Weights of a small self-supervised image encoder.
Training: 7000 steps, batches of 512.
Rows from block 7 of a small self-supervised image encoder, named by matrix and row number. Rows with one number within an expert belong to one neuron, the router's apart. Each number is 500 + 40 x the weight over its row's rms, rounded and kept within 0 to 999. All counts start at 0. Numbers have three digits each.
After each expert's rows are labels from the 100 images, of 14848, where the router gives the expert most weight on average: "responds to" is what is common among them; "colour at peak" is the nearest of a few named colours to the mean colour under the peak. Only what is clearly more common there than usual is listed. The data: pen-drawn characters of a made-up script with 800 signs.
# router: router (model.blocks.7.mlp.router.weight, 8x256), inputs 0-31
# up: expert up (model.blocks.7.mlp.up, 8x512x256), inputs 0-31
# down: expert down (model.blocks.7.mlp.down, 8x256x512, transposed), outputs 0-31

# expert 0
router.0:479498467460539501536496472531558549505469522478511531515512494505503557493534505518460504477453
up.15:527505523478475474526457466491579474512470501458539468517554517492518443449509490415534433522548
down.15:570465501484425445517560430487449454423545536439539469563485527471505488507453509475484479503537
up.16:451549466460529457405465467469502449524507458472569497483524601540587464505516569498493415453499
down.16:465526519547501478503448507484490486503486497525590507487481478471496460540553525575500504491442
up.17:467534483511464451526518476499535506556577494525485480526525513510467497467404525430473488472509
down.17:572549506495499537459507570477537428538451456502483527566427522525515489396542478499457497544547
up.18:463525521547545465492535493535505461472500527502504509498572491647552463494439424447499463476481
down.18:494430499432491536452475527461534433480514452490511568521525540393481539510581539515491559480530
up.19:526532527549451543502515509507495569510499484498505515512497497520592536485502468504377571434544
down.19:449513529461471473527537486480536519487443500510566474535498458507518472528455489540473468518485
up.20:471529541497448495568465521489516541468486543542511507476525468511530456562465491478464419471468
down.20:490481579532499494534456565479457509518534526498466474527518500525449492508559453489408478467445
up.21:454529472502479510537513466480552532578602508504557471528422502523464465520391541472431495495498
down.21:499525451549521468524500496452533478509459503520496527519522512562524493453524502505584442482453
up.22:492559491452528537536451511519448525521540496495459502545489474478507535583493435489446554467488
down.22:470513448492498546486477449532559510517482516474497517463507495506533490512450482345486536522563
up.23:506488576508481491496601464501548488540441539574520540524481492522493528485481431449446508426441
down.23:507530471517470542482473552565417545498539535499476518491520456527534475526507546525511470425513
up.24:489517497453527522517456484523518521531462533517518450524445449530505535459441469569408522480524
down.24:466543503576472449508473472469441538480542487527486560512483470592537440521505547562482458540458
up.25:565449478433594541555492496567486495509577448485446454502549474523453559527519413570487548474517
down.25:455502423440511536451481435576571547521556506449550477423483478492466524518505553413568567559585
up.26:477518554495538481497577516523553488487487503468528553477518537453497551526515428554499532495536
down.26:505501429497550562486419543563488523479493472430456437428512499523505485505565528421513493463563
up.27:507447571527468495484616545467497512557485511593489507584467515470441508474447450487568483542566
down.27:524534530484446529536594490456514571530481521469478522492379485482518504462441537473444525476556
up.28:454458547515525440499508455534558471520544479430477493535528481450468521517497482573568464501452
down.28:428521535531524523497487499514505560512516470525496424444474475581446509554534478582534485501476
up.29:458551521501482452535513442523565486527527521484555561492449485433507556552497465459429563502601
down.29:515528432410485553470438532520487462523509490450485495508527507483511514516561506459444573450549
up.30:534466486435444450512489453491492482524519488451530429465504488565455446515521465502489496499524
down.30:465562535545493453467536554500425451547549490521471531521496477552503577484549514561516472443403
up.31:514442522554508531492495512548472486488519488522490519512491517497487553560462407387543490523533
down.31:517466499550493491505503556517505455491474502484490536491407505442575535498491535535453469474469
up.32:489485507499499501447530483495470472541506526507499473450509443561461465479476440442546448506483
down.32:550521575510482491562548531459516541471493478495411563518416510518509521419503519532442514515528
up.33:478531468445489484544501482528509470516556496538512539545494466488485485560453435477540495548540
down.33:574502472429461466542612520507476484510572467461438501546496541538507516422484402469467538543591
up.34:445563524540491507513513492496475453535587473497550512568577474548575478480459498430483444450526
down.34:478504521464482546471526452448566501527445543488533459517399513419514484463485563530486469520521
up.35:484489507539416483540580483533521527515535509501473545491430529581466517495388438430514548530522
down.35:515534520458518492509493523448578435468463427511523516531519522466507468473503425532472543543457
up.36:509490438478533527459428509553486445424560472503486489489495498441441497571470413427540541536547
down.36:542477442425450474458478511530530457551507545470492599494459538460521539468536521459485493513545
up.37:518443455477515480467470501521530453531577472506460505588520453461422557542483439460577554550505
down.37:417508526542508478492470504555487571566524486536496522441431486558544549532524585540494481416484
up.38:447495555480474483488552531538569551582522549514522501514440491467431539515481477535499517504527
down.38:548524465443442521502486498465499524494454525502477540531462506468557455511501480455405502451509
up.39:515541524454468457584563466521589506638545508496545478510478455479476492507506413468525554511486
down.39:484571521524485474495494508541394529509565510460515472484554506519522477514531522587526474456469
up.40:462520509500484460489517442503569502528547580524557463533441479569494510493369495455460469429511
down.40:493547480446434473531564477480569470543473517494525510554430486464513494432490521483546510496516
up.41:509505540433429578524524523466431478444478540484432488475538517470570499500457469479487420499471
down.41:563441471533496487503532564468541385494452490542478469600567528447470521467485433446528521564467
responds to: only straight strokes; one stroke
colour at peak: black

# expert 5
router.5:536441550556510511487501485449418457540505531501470468513525473571476468483513506410484427496515
up.15:487453598565463452543530550472533568529519472473513491507433471477498537445486513457464578492514
down.15:491489483460586517538503565542449517518544453527465404518545445487403527481478453476516547539445
up.16:472506518502559538511479600508516513486565491473505492466474579579547470516495516562432509429528
down.16:579490535547485578522453471595523455471482581473485547452491500477516570472424512471517463525565
up.17:465620512547476501489496481532604515585545485442549546484442508509500523458491549474407520466534
down.17:512516491434469468537535510543476469491522504502467438552598539493446547439452457427511467566488
up.18:505542498468520481537439590537550503532531454482529535482427598438485573534462486525504516542597
down.18:483526479551502537511422532470442511520475532512498558499513548574536451459420492501448448453527
up.19:438450548508453485434528534501515459514520557578491567573451511552424474492460494565487458538504
down.19:466498511499462522459491518520466504505443515526510544550505534547518543475450466468525449461537
up.20:488483536492451505519551573434530467521503513517514482564559524437447451506480460521575458501475
down.20:456532435503487518430523496462517526537467520546538569504461529566534533486444539514532516473489
up.21:536545578512499548506460505573524526502515472437474497471484513514530521482500538530425507446541
down.21:448538464413473531533504558549495489523530506489509497570514481480442511522482437479510467527505
up.22:447511538486516470474479471524497482503536549542525546484450501580556511560440519541506463489505
down.22:450443470486530479405469443506407486495490506532561519540550499541499490490424604481603433476505
up.23:473541549515545523446545511492503487582552462544538568503485535512540572495476537484565479456517
down.23:470524526486467561495467462551510456531468525507535494435539475512558530514426487436538427533522
up.24:528501445502535559424469484398474431472509445594488487516584465456516533534458495447532511538479
down.24:590536506481533524449524495590412435453559483480428524521463533462509534485556499509478508484553
up.25:477512472480486524505536542532494489487603474496489463509482509574478494567493433569491542493452
down.25:540502546525416571472557562511484507503443486548442474557506509520517515476483492474519415464433
up.26:488426630603485499534567498516495565518519525462553496459475541597540508474485522555468573491562
down.26:431493482463434447482492431498466482508481536493592406535546512503474425548424508519520444508434
up.27:454420534528472514446460459493483550527512500492642479526474547455533507528460581559504466451510
down.27:537542482516476571450491505503480570509477481434449526434479502606581537436492527472556473438538
up.28:463599491562467481528525489426527537552516484485588535488467544537545506519493508475461514474435
down.28:542429512500419489456576483493498498434436507499485418560548552485462521459449480446593439582520
up.29:441518543553494546538536508470532523502478549497539463493454534475521452498468496504504522530492
down.29:496431447549561504518472533451367507461482491536460521521523402478480480564474501469455543557430
up.30:483489501445484461464472505450494468450512508501526511502524508552453399526477571543500423531483
down.30:523515547594501484551479509511417453537517507550426600540433542518522494474495584514459472551501
up.31:485484464509475569516520491484488515488522510470605432494564486568504449496488436457478461465444
down.31:450561446473516486453465455493539509461480494505557496435478532529550470497457491534560479470492
up.32:534532546484515485510504569581446485465598441433458511492580522521521554536487507522502500506492
down.32:468557434434479543468419554486457529482502520499536487523509439489529479547469427520406558472530
up.33:413529456502599510436456492509458491520578480580508544464504468568484494567485550542610513545514
down.33:495558490513542487488446461520443535527523496477469471514504485503506507448530518464431532522507
up.34:478549450447529535540545493515488567455498466560487506503471486546531461555458423550495523507484
down.34:474459478489472510472529496467532412508439493557456510544530424476479530534431399444520503507456
up.35:519522426517525547505479557485410447548554520509493465528568470555488548508469490490529470493503
down.35:512487553478516468499454510469501469453483512495467503455484529489487526522562526532518532579495
up.36:471530541545463558522499540550470449542490434533468520517508487476526533531500499472494464411454
down.36:478487476592524459456500449494513534514487522478490554489495452473539535502518552487501520475521
up.37:477460507532516455499497557475497552522564453504502517487443500555469497516470497608465503499427
down.37:542499520539490553474544594548418409445512474500398471542514470507478568451495504461552401501454
up.38:460509488529511527470417539484502463578526471535503439528476536497529544538461523464545432436487
down.38:535449462511489429506459466444537532519505492512498502482450514479492515461509553534464560515544
up.39:477540423525500456499465455460503484541525492514628499486470479509528490534472513472473505581509
down.39:548513531548508534445520477509374451434500497497476457535505566528472495469473458500512413493504
up.40:549510449511491530511550506467488451506544450542506556559507503544475476460472426428451529551507
down.40:466517515506500501546435490537425487522524515451489503440538521550556495539531573501447449448491
up.41:484483472520517525438523539520467503552467517550493529573526488448487523512410516522601444554493
down.41:465525499564451517469534532493456562499450519481550527501491510553531546448479536504537438481533
responds to: dark on light
colour at peak: white

# expert 6
router.6:479527479507529507550555479465434541500467514496540489558546502431567524498489547516492550490491
up.15:527469496581509487506495539545478476512514507522411515524460555510421507516421517436488452501517
down.15:463469486498556472478543527544366453498500487510434481507529527502444518499485508471508518542484
up.16:491439561430531476488581580551458507498535521520485586537530522481501539574448418529496503501481
down.16:536533490420474497559519526468507491479554510523529470554509507473500492507539444539472486506494
up.17:525517490522545549479475481530505474535528452525408579528523454595479508544428452453534463484524
down.17:537575528477471542508484537471531475504486468458593482444542472436584451517522498511495463425516
up.18:547487408557536531488434511466425437454465455518347555536531436453521554481539484436444509473443
down.18:480537451390490543474520422522529499511538470485497531499503539502469502539489482577491552525569
up.19:533521476506494630474513444518516510468474521511433456535545552544556490425431494479471474487498
down.19:568531487491447513542568530479469441464476561517430552538529514470516498502516418460532480543505
up.20:528466513554525498458507497502485508485517453474433535465437544525529461476419525480440488477566
down.20:513513477514546496474542527546413480484514494481413515490518528533491510460526532478520533514498
up.21:503471508522514545478565482506566477526499522540520516537456509487494493559378510501533496512474
down.21:485598486438504536526516489558583515531433446465560452450548543464545417517561540513513546450510
up.22:529489465457519496484500475503428492443539451524472486476479496506524442487473532519507520494475
down.22:490458532479503490467564478502467437534515522524482577549467493497440549497478506515513432518498
up.23:522472557511570518517470529550516518476580510489505513454570516502467516571414446468472484513555
down.23:453495466505606460436556470528508506473451520532507484452542538486469500487524530511493546534453
up.24:539527490539541548474520552520459440525502480437485466514578547509459590422500435488569485547551
down.24:506457537549521492499433512528529543485483526436529449508524483462519520468537526506444533533559
up.25:429525469461554440493563512493455431505571463558484524519491516532476442531479458520559498549470
down.25:490442505539440481512580546463423480595545522553453586577425489562504534493501566570533471515458
up.26:467498485423516501465563508457554443536531496487505539526465537491508479472478430513557464556555
down.26:601515523485449467561568477534472533467529513500437536540429514543442504434506444564578468524530
up.27:474512538507498493482477547510446444495497442489499489543523500471559567499528549520477456472438
down.27:528557451503547528493402484500597514469495462451498490451533547465512468467576523492463533535542
up.28:528457539494529555476516528501537467486546477507443511475487444512501496529505426397535536510510
down.28:487608451457535549429408473492511491454494438499541522437434488519592398539497536526447499372489
up.29:487510499528573501469517546468479450465470573520575422530485508468524504578432413502515523482463
down.29:487500472457482527534458525444510500487567463480483545519522489459506516493517464524471424454500
up.30:494551477431497517491575522501471479472475503499504497573555539480519523442458523540572468452515
down.30:470476501520556531438391523495502555454442522562478502453514473516452494463501484498482515489454
up.31:453480450492581535455515501520431481546483444550495521468505480511582549584470491478455478413423
down.31:505547460439560522494443539509464524476498475490481470469553550491539421549532493519501464427512
up.32:469512442438534566486509454517513470493509519541533459537542502502509489489432460504597485540577
down.32:514490561479516481534475470513509480419466480483540430536495525522485447498486510541440495455517
up.33:538508480454485536503527493511569424522523498498509513552528497485443455482500464426537500536518
down.33:510575494462476540548410439508445491432522467478451542463456493481587450547463502473405428393542
up.34:534443442433477509429514478469511476494491509541464519510456517514456531487456486462508542517537
down.34:524494457436515507455480495465489471484482522508504531480544479448511520526510472520507517477503
up.35:508464516594510477471487535540476478513478500476416522514497550507432495516453532459483465516544
down.35:467486500512557482478546541545397456490519474511435473492523517517460522491480509465490504553486
up.36:445526463507595559460502476534511564562558440586533522505494488564520486547475477564481548417467
down.36:516537586557480502544475485428495469507471477483562459496536451521477392504556514522425480507483
up.37:462492484552526448476486549496448448520505476463483467484536482502498453504530493497507447488463
down.37:519589497485501559491512507502470415461510452511499519468511522456532477560507456488500454424455
up.38:493485483504574505498505551559490555553556470632489537540509480548462566522440415437503530504491
down.38:502482489497427466526556504462476453475481532539449518535518536586444428495435531554467474564534
up.39:489455467437503418498433528516468473446469491524473575503528488412512539582515536535440511485440
down.39:529541455426503542546467485468556521434533495465522472458540528540503484466544445512458512523537
up.40:483468528525528481458434558561509454571509503429461524528546505506503502485536572503497474424445
down.40:548499511518500506597462497480561494443473459547506535462501482457472470558509441532480508531518
up.41:544517472543543498521466552523496477529550464495436589544516434555508535502511427414525518474486
down.41:502505535488448460504573547535537501490490466498540499536518475459466475523488496490530534438431
responds to: one stroke; dark on light; only straight strokes
colour at peak: white

# expert 7
router.7:449465516484530461433510470558500471456528466452466501447477543525486538483528532572517508532519
up.15:488457547527532507499569481529531570514490484519536469538530446540501505498484507532402527444465
down.15:484494525441499552480555476550563455561488517512496543497455525444464551433456510466501493451544
up.16:504430546502499504567477469461556485543449484529533500469486521512486495475476461553501519481531
down.16:475496466488515560500534485526551498551497515554508479516551485425500528467431460451488502414468
up.17:475546500489524491481487427544620525528587464489549442464426560536489447547489479459527501488545
down.17:467504494478544502513485509472468473455489501477461499514488530491452472506518515507500480524531
up.18:536540523539513537552544500485463475523505503480553489517503484479541501490410463448430497480490
down.18:568568532447467493556506540532570568465533522456542526493401538524562466524492510503538574562564
up.19:495620468460481442473492516528524500516545488461526535561450524568534389542507501524472475503545
down.19:439519529455434438453511555435479424526482533531438534564484493546461485465507500578496429488470
up.20:461573508497544464445514463488499482544561475565452540490590414513549478558487483512575476526453
down.20:494550516461571528453500514567494499472497469482489502501458571546516474494507572536540470465504
up.21:545459490532530574501480434508496490491480568534499412507578492525488483462469432508507443500495
down.21:477510511453515538518530535529457501526498470519468463526558468503500542479470497499478477477497
up.22:514469473510552526447526496545564494491461541493453550456523530481476525514519459489543547437432
down.22:557458446527541540561539479472495557484495541494511508489429504516527556465533531485391580536573
up.23:478526482494488496482501549554530532533550489517534492480462543555392491521485507485508505517519
down.23:478527543510483466492509452502506454462496494489508507465533464558516522530461478548495450529503
up.24:445552436528479557456490508482589584571493504538536525528490517455478542475471535487528475465416
down.24:536487501540494471574532456517593521487525496475488548473437564511523491472479478452442538506597
up.25:486592537541455506506473443524617550486506477453512601449423568443520484500459529475487498510546
down.25:458544508502517506537504516499516520483540449448502491476496511515416495500498488472475504517562
up.26:576513490513461555493536511496568444534471553525516506601568535468503524464467419430476546470471
down.26:473471482530521580506516520491470512539550499543536478473479475494528516471414577480450489421533
up.27:463506530434496503471550530511469489492530475597501483519516512628535471565466488534542522539493
down.27:498531472476612506447435478501501480485472514460456523437477480468564472532519543492478438458515
up.28:522529505425513515559520500537487543485579503455590502469490548528552440560483438535498459519558
down.28:461557483441496517473459518530532463566493525526538559512479492472497455479529584516496491414492
up.29:450539511533573535472472444503536600536558461476523515392460521558580478552496531493465475456529
down.29:496500499502476499514470539434493483441483500470505497530471522444431472529545565581540469556514
up.30:532623526505518532573509578494517534551532448511487572521489482496539529434503495479496501520544
down.30:542482519530482563552457510526516548488507463589469495469451440547518449549503476476480495432514
up.31:479532485475521421460539456484513474523576422496461467466434480591508426547500487518522551459530
down.31:532477527462558522495508445571504495484503529439480514459449547558550498507456477489515423498576
up.32:542475476490466577508508523502489367464458456581488570516520483492470611466485463406517499527454
down.32:418551514501534488457503530441546494556432497625507529497435498585470506492499504564586501520406
up.33:437589523513511470488472444480580515535538472452557546520440520521510506491490504468488490508560
down.33:408623471433476477510482501471533515513539478506500512494478466563438435527476488512480457435495
up.34:571496553483449527610489532475498541511502514490514516521587487476522492476481425485483487459515
down.34:533539541479425459571509525503478557487534469486492461499502543566539459530483458486413488467537
up.35:496458532505523492457470517478430498512546445579504458518437502564519473531515506511525534468505
down.35:512546561454454464558480462494532489472496541428501477438473509432510478536496508472425444522558
up.36:511471497476478526491510521522564437506512543555504536555498538490390536516480398459527524515454
down.36:575488420477520550520510478502544537502492543507485534503447526515500512439474440436432571496567
up.37:441529493560524497519490502498485471452519455510504506506552479488542523509420525466508490543471
down.37:519489589490445481602499524531492484515485549495470526513494495536506539502471464472479405542456
up.38:482520517528485521546564509446496521512491517518524550533527526484471448518395469461476512463506
down.38:543532559516427477461514577495503533462544448426496521515413569477502430468475537477509496512543
up.39:546563558510406506601551522449530475495479503500529528595504509514519530441440443500534466561538
down.39:519534493551476457557526478492547561557508503487504516439445479492510523472457547424400536466554
up.40:522569530506456542573459485485498539544523496470570455520547494510560488474508531467459433439527
down.40:535503570510435481618493491457486533516520536431513474484495501525537465502475514479408444463540
up.41:480497476509578499461488575474507481593561422550536427559551538565475509466507496508542500497447
down.41:470547501470470433562505522506543507515564449472532518489564460512420456497523511468535511523463
responds to: four strokes
colour at peak: grey

# expert 3
router.3:483572538495523527490405471497563486468484492457584501443514440453466528516521508429521573540487
up.15:545560468448511489536562628469529483527513445503467529541482554525496494453501490534495459441480
down.15:516574437477488574476442493489587589490503561454547544434376528534564487502424545472474555444610
up.16:514463463519450453496504498493476496511519508454475515574535570487465511432477493486482455437515
down.16:567491472482519502497510485505396477488595480484421506472499459473456574470444455438496487466528
up.17:503515571465503484450466482525583503513532496433560568469509558524487525532486507543530479531533
down.17:455546491521520534489471517530559486501449450560488566494514508487593475527538527503512513456455
up.18:510538555521501509530527572485516520602542498522509529510486513531479526493450541512480509466560
down.18:505491457517523579490459472507457500503582476499507519489481463551459517580442513451510523518621
up.19:509633483554596493469496542449492571518483488500471563489479491464502547486451515544483510447484
down.19:541482536503483495526512427441507481495549538490564495553484439460502498450471471493495520568541
up.20:463496483559481525481517533466476502496555459495524507530480517536507478503412504533485534484560
down.20:604539525544509560514518523419448506479599497496483524509534457493480506506511514459517549615565
up.21:477521421546548543436403522453461445481519401559518588487516488486510472570489510413563509521476
down.21:438464420497530560415461503568488524517465493527473450466460466537507540537483554451497487435486
up.22:472487504630524500419472531450444457483494492482499567516566490502544486536505544458434478461454
down.22:455481466479516521493464532501490504452445485537451438502520459499458451495500446486459471410447
up.23:483496522470550484444416523529484511478471521496440588459420562541501536519440574546499450519458
down.23:550471451536496516520535439487441553493501499530466543485423454550513556482388539445481405528540
up.24:569568492460513539412420452556475522467456519479452470489475510528482520479441524516473503471531
down.24:480435465521539518447530504479512462557479458522525509570564445465436565504496523456475534499489
up.25:456577529461485440489504514581599524557564527465556498504414527533448508539486511502582525500571
down.25:511523475450485542552450487486562501436435510503528482525548521464529399497570448523439494483483
up.26:553555507527491504513457547517569512522483526513484535466462559532495537507496503483565472521462
down.26:519458471517476485515482431480455556476511630488558444506503540527490467554486451595513523555543
up.27:576515508610444485500423525448524484514453512500513524526530536491533507437476517432430472538560
down.27:478487514447524485491531436497500546467484489465469514457505525490467568493423449507508533514542
up.28:501517448443476476529530452509507494490515476493507523553477556521544509465465490475481481504528
down.28:534493546514487476531545519508420467517555524484436517506412566508500565461449507470552435546568
up.29:492490418482538521501571524428555489502523450495562519489469533531467443479453467525597511453521
down.29:470544509482431429548516506511523556531487533464488527495514478431582515555567530552428498401459
up.30:486492469493531483530498532545411502489591445488441532481502520588516473522482437524496501489548
down.30:449494480510462448537488437480525543581489553482487527499464502477462486520452518516506475480456
up.31:504483591513378475518547481465494462531436522508470579510421519558525438487462554536438457485470
down.31:391539472517519496516424510553488609531642418527554473459506467597533515582492547490517497503523
up.32:455468529466417498386466469494469437499495486540568582496485562499491482532442520479581459528525
down.32:478549466496526501451513505501565508508476460491510473481515445535552533545541516514466574481465
up.33:564507528494512511567493491538461524487529513521487486463520500461476588494466496459468590468495
down.33:518470505473510474406598474561543463550476516417495486512534520421532590463519503454527522499496
up.34:448519553598517501481472504546483455516492525484476566486554468505496538495487524445525454508474
down.34:468480446472526532442457510530562503451448474538496514461476498523499470503533528503540510453469
up.35:477453516562504459469522489501411481465519486470465548497513533564419433503469466558508466489518
down.35:497463516522453529527494411528551540522580503513496542491465434513516554528404550464470536501543
up.36:551512457530482478478505531459525486487446443574490572485419532516466521457481513497562511482488
down.36:538451451460501504503499486476540578481425538468536430456523507442522522498548418577526499481489
up.37:434532503565568484467424545532430483505570461516432566473541453494481507533459565459471469435472
down.37:559476484452531505479542516569536458418502503465480421475532545464521481479524492527556488508513
up.38:537468490527567493495422526492426433488523457550474551558595504481508479506504467503559480536557
down.38:501476510508492544552492445511506546522574483529469531465442484564518515568457512435468543454576
up.39:542549506453496534422451464537512564499494513445468454514475541514472497500465499582500452519521
down.39:475463476487463443513563536441545479512432531451536492577580502392439527436550508475472498518453
up.40:512552481576450483482487514488433502533519453554461559472472517525549515468437553401453437451529
down.40:616536562501463478622520479499515499496559450495432595525464479550479532438498508537566507540557
up.41:475518493504488490486509524511452490571555499479504521542498531557503510488430519503477493469516
down.41:553470505524499539506472492473438477512571496446489555472484447566455522499480554480500516483569
responds to: thin pen; one stroke; only straight strokes
colour at peak: black

# expert 2
router.2:473477450423441513523497476517533513547483524538518479465449454504490515518499527488538486479512
up.15:460554532546493445496526450506495499518436536526595564476510533534508487487435530436507426481425
down.15:558463528469425495522551559499441543572532480510442557489453558562521530464482519517543491447520
up.16:540542516511481500558510497484446446515543456497482569546561536499484445508522460462505491559494
down.16:540589492436477581513569497475522482489551448465471513546499464524511528510507429528493495561534
up.17:543433487528508502531509536443553539536516563451473480578480478485478521448492449551447506502516
down.17:536458506508411493490529531491507454497496474529450546569511522447416526472474461461522463564495
up.18:490574464529501499452544563521534442489536430471451488508498494476498545522488480436542492508500
down.18:624493566512472535541435504485498560417518528454492498520579488484513498508520420441491514549500
up.19:502529491548510523467439444543534506529548510484513537494475515544534561533465544413486482451524
down.19:551494523472491541429538554577453489497590467467378498490435509537467530438541481539564526481547
up.20:450622457470458488547523500509558504516538506528544535445442489546494476523487515485489471428559
down.20:543473457536525508503438492548482472440473525514469498485495473460463531544462471478518517482488
up.21:503526499493492584483430506521489452570486539610424548497478464502587578490473536424454508491488
down.21:544507442542563486475513510467557552521462601392545485549508482398553502520493545415453490487506
up.22:515521506512539527485475486489488488510558459544561567547530505569494484540424503517474507531528
down.22:535475563498420485526553532472505505501512506535502500496438481470515483536481525558453482499530
up.23:499504523580538534486520474531493510532593458494570502497485536540527517503371510501461450548504
down.23:425474546492402440507502516437474536469515450517546440567499514453486466507445496479469470566495
up.24:444521526591460504476492438493446474505450521530579571506550544546552475536430532498528443480415
down.24:528470581525425513549511548470464526525497487512519521501444575500508495465480539521489488509548
up.25:519540492477515547457470459546522525552520547485467523523506519531510561463456444547564422586513
down.25:516543523476455490548501467481466545494560555483492509504342480575538431512442555546429463523547
up.26:466476633551496458409506462537428491502511536476496537470506531536486428567464473510529455479498
down.26:560506511493546515454487503488500558535478490448534479404469517543591503475597485483508516499590
up.27:447544475489494568468436532504513433542488447564486485475506507488637561517500485422461466457470
down.27:538530498574560512494449547470501524485474511422429524520550463408506476536558484465402518454512
up.28:451549511587481468435499417473504513529462511519557556521505492526557569468455546417469490509511
down.28:583448515487439494503490581527411517528503498491401465529468542464507510503525541474506500442521
up.29:513486494511481495420544491534494512486527497545522497473431538503491571542493487489442518480513
down.29:582471495524544490486493476552545499415466527515418524515514504435491528515469442502526520485433
up.30:499426585489497489468577458514534489497472547529501484479498472478438519542443466568542549522515
down.30:487475520484538466478483517494644449515468438438508432489600555481526485489567533482508529477482
up.31:419497443514581504468449464487482520523543501496587484449540479540500453510476523562608513485538
down.31:507473479537570419476488498484469444520446502475414528508548482424469520500524466535514545491435
up.32:496469493586514504472531483504548496544493545536506530518492545469450501500464458492545568511559
down.32:486575567476451526528544569528541443543565397513463508516496524478501481518490543516509544515469
up.33:487513511577560506454496548493452461489488437539452552521523492507514557493493500462541464482447
down.33:524510591492502515560556567469439495510506491536480516561488507496547476527547494573472455494512
up.34:488515489477506536517494549534523504557570502483543525514532467531484518528440512494552512467545
down.34:494415481469443455538524461456462543457521485540511432487511504517465460513443509471513485549492
up.35:515482466492571517435519534508437503494490472501395568472509543518555544464517516547496477437511
down.35:543467553528466474451453524481469518525453498516491560558499511501587461491521509530475472492503
up.36:476504528549573553473474445551526481461510491494478566512568477491511501522446514463509477489457
down.36:528510567557499522484487587558469528517567430491461520473468513534495462494504513510469478451538
up.37:512539517495502460492509537507503478564539549494500541526505555480426513493486450549596478560531
down.37:476566525488504580518402525560518585516477542515513487481462473563564427531515537498446482421521
up.38:461510504547521487468511503533507476518496484503543562485540563564490433535377498487541482528519
down.38:504412526571450515533547578526509481500491429500516512537424575539553507517435569521493470531562
up.39:483519503544532564487516465554497513509525479512551545531490532523510503543422484484478478491521
down.39:524402476463404506549540510475390528486553500568523438527478498462458481529518495495466503518481
up.40:472509412513529558440410479501519555550503550492505573514462470517483584458470504418518436493564
down.40:503531502525454605482539509554447503546576478544453505544422480570527510487447516519548487476520
up.41:484526498511527513468516563497516481555559517448528518547517530482450531484482537576584514526508
down.41:402502539494535490484465503519486587558528473535548519518434502572560445492512537554467500394508
responds to: dark on light
colour at peak: grey